config.yaml
arch: "mobilenet_v1"
kernel_size: 5
merge_dims: true
lr_schedule: "cosine"
Rows from block 6 of a small image classifier, named by matrix and row number. Each number is 128 + 24 x the weight over its row's rms, rounded and kept within 0 to 255. All counts start at 0. Numbers have three digits each. After the name is the row's rms in percent of the matrix's.
After each channel's rows are labels from the 100 images, of 14848, where the channel reaches its highest value: "patch colour" is the nearest of a few named colours to the mean colour under the peak. Only what is clearly more common there than usual is listed. The data: rendered scenes of toy objects such as cars, trees, mugs and chairs.
# conv: pointwise conv (model.blocks.6.conv.weight, 384x384x1x1), inputs 0-127

conv.172 104:143103113150126155152109144097147177114150123086142086147123141137194105125141089135136103134139126169163099116101148146127183154134126160158124104124175136119172116155147105102158134153090123114150132102144137138164102134143140156111089154133116113113082150147143143116154102114080088074095103069117108168109098150110114144092122123117187103136175148128098149145114147116105156095141
patch colour: brown

conv.89 103:097118099125106128127125131109098107112157154125169139097120104114140109095133156123109141120125106096129118095127132135131097100099135129133098150120155106117138091134116106146116121145165125147154149141184131146121129134113128116131141123155108146120146166129096101167126126157101155097151138153130135085107182152139123137130115118115120120070142131114174149148133156106129132116136
patch colour: brown

conv.271 098:130130132095091128097114167182144161095142158108097123124130153118104128116090178091129117091149092109126146124088110121163121137155115119146123130089133164154160149103123113156128099111103111118120158146154175115111097178139068155107147150129122119117120155105147127106101124120180108101144109150156125141159138151111106145175086133141166146105108146105121173137119163119126116122158
patch colour: brown

conv.147 100:176126069116127145115141123097121147124135117131127157142133143150106106115152133102126136122153114135132132139106101115120132159158121124116113112133126121106179120117155112132129107142101167103174129119134140131127146092109168170120099173150106126105172118161139102115170134110146133126074106124096089151159155135130110104162130123146162113114116162102112119140187157109140091105123
patch colour: brown

conv.27 094:115163101162151136130168139124149115132154093102128103137128124109166088149123104126104116131158105136135119124096117133101131165140098089099124135174127185183140144127152146107130156127116132119096124100138129102138136127118106086147114140138100132121084172113146139106114152104166121173160129145137115176130124147170137130118136139123112127180132107154125124083094116153139102126102
patch colour: pink

conv.33 099:120157098129121151083154121120114114153100159158141143111173119099164103127095104121102145124152100126112108146093138067137113076091096118095091125143121127100127124118103081130114132146156132136126122119105120119171133109149095125102168100153162097090153100111131160106144102098107166088125086103167129116109105133099094173140138150136145101105059114130116146117112107109079109115150
patch colour: pink

conv.331 097:112119159091157163124142107129149164110130137157131124123140128108125143180142187147132133129157155089118144122090161107159126135097116132155148146130091125154131145125168113125127114145131106128181150126129111155108080100147115129076144113103095197136112143158085053117127188097096123100148113087120103113191127123131155122094085151108108124142106130149100105137109142133130114128109
patch colour: brown

conv.251 100:121140161118159111097114109109173120130106159136136122085118111096171082125129137104133114154141121097136125139096109124116104106147115131090107122167148140127139134168121101129083099145150104093184166112123161111084102147121099091126116065135116140106112125137124152114139148127123159135113115131099146104159107099138182118118125180140085126136125117150138090115091141157134116108197
patch colour: black

conv.359 103:119118138105155145124117130131114135117108098126126146146127105103148142107125124136136123063145150120141136123147178142107152166138127089096110184126136120107144112133152107132106114109148114110148147160089116111146129132113128129110107132178174126128132116120117139116143129125121139143108113150113131169126092136101131104108107124141110142148161132091161136121106168152138116157112
patch colour: brown

conv.24 107:161120092136112116167120076126114159129161157158143138125094164160146107092151160135089140113118129078125124104090132081116170151130106091174127172118086133096139119154146173124139099125156134116076124141108137158133120126129131095114103132140125115089138098112111094110183161153158097118141149155108163126146086099097131101136136144072108147102129108100144121144144118145159108139088
patch colour: brown

conv.163 095:137146133162119128134164127120112118137115147129128137133152144124134122137095163134100099117125182095117110133135181135089100136152141187135136122089149158148106162097126124157134126114138122126207134161086125087088141145143117120112132156163131091129095121115156103129094111138095149122085154147093117082156132124192123158100104112129136128119118101111142133086093169116143119154129
patch colour: brown

conv.175 095:135129144120122135119169101130134150103092083110113139136108118141123180093134123127177095115143132110136118112172113127100161160134174134118117126101143085119133097133129127066155058156122140122121151112109122120152146131133091076114129091122135150121146153153121112180173152162138146129116146139112148121130159148088087128132137106153143134129123141149176136174145126119159151115146
patch colour: brown

conv.260 100:176104139134116127115103148144106118129122099168087075125101130061139103145122123157140116127141085106147126093156122113133117152141146136119124139128116117146133115119144086091149115137160106111120164144113111134133147133092094173118099086114115079080136094130129145126153095122209143098139140147203175087124144141104125164113124158152137109129121100190150117147110125133165124163139
patch colour: brown

conv.275 098:132133109098128110098112089125091121176171098118120122114160103154132154120144163098132151097133114122139136137147141111167136161106085139130113087135150156111133158102143118112130110104144172135129111095127140082124118106129153137135135145113096114101088148071100093121105154130133135097140147086109120140134130095115128103127142166109140129093115100099110147111114142149104139101099
patch colour: brown

conv.345 098:135155122120097143131137133099130134109154143088132147161102129106103132142100134084126141138124125119102087099115141138104130129088139140116106152135117120117105180106100116124185160151133159128136119094148154137149146115141124130168098128169136132132111102177149125121164150126125128139109122115118101121090119121123168150064176105109126134145117113146121111110153112133136149162087
patch colour: brown

conv.231 102:147157127112120113122122129149154134104177090117138110118119135123126101154155113123111190107148103118159157187111112108210094116151118102116122126156177090170118061114072123167130171167158125105137146148137119119094114116100107115162128115113159140112120106152104136121114104148116126112122162135136099165130127157089138109131154135140103108108149125110119113124083133093139144153105
patch colour: brown

conv.49 091:199120148162132168153141132124114116103115123134144106147108135104140040148127124110092096175140151120121133116146102125166127077085148177153128138129144163152118132139091115127162142089146142126111119087105098112090149114140090075142133134111164173121146166188131078133127146143120111139124110147086135125173113138119052134103122097126117107075112151095138144123130122117124108131169
patch colour: brown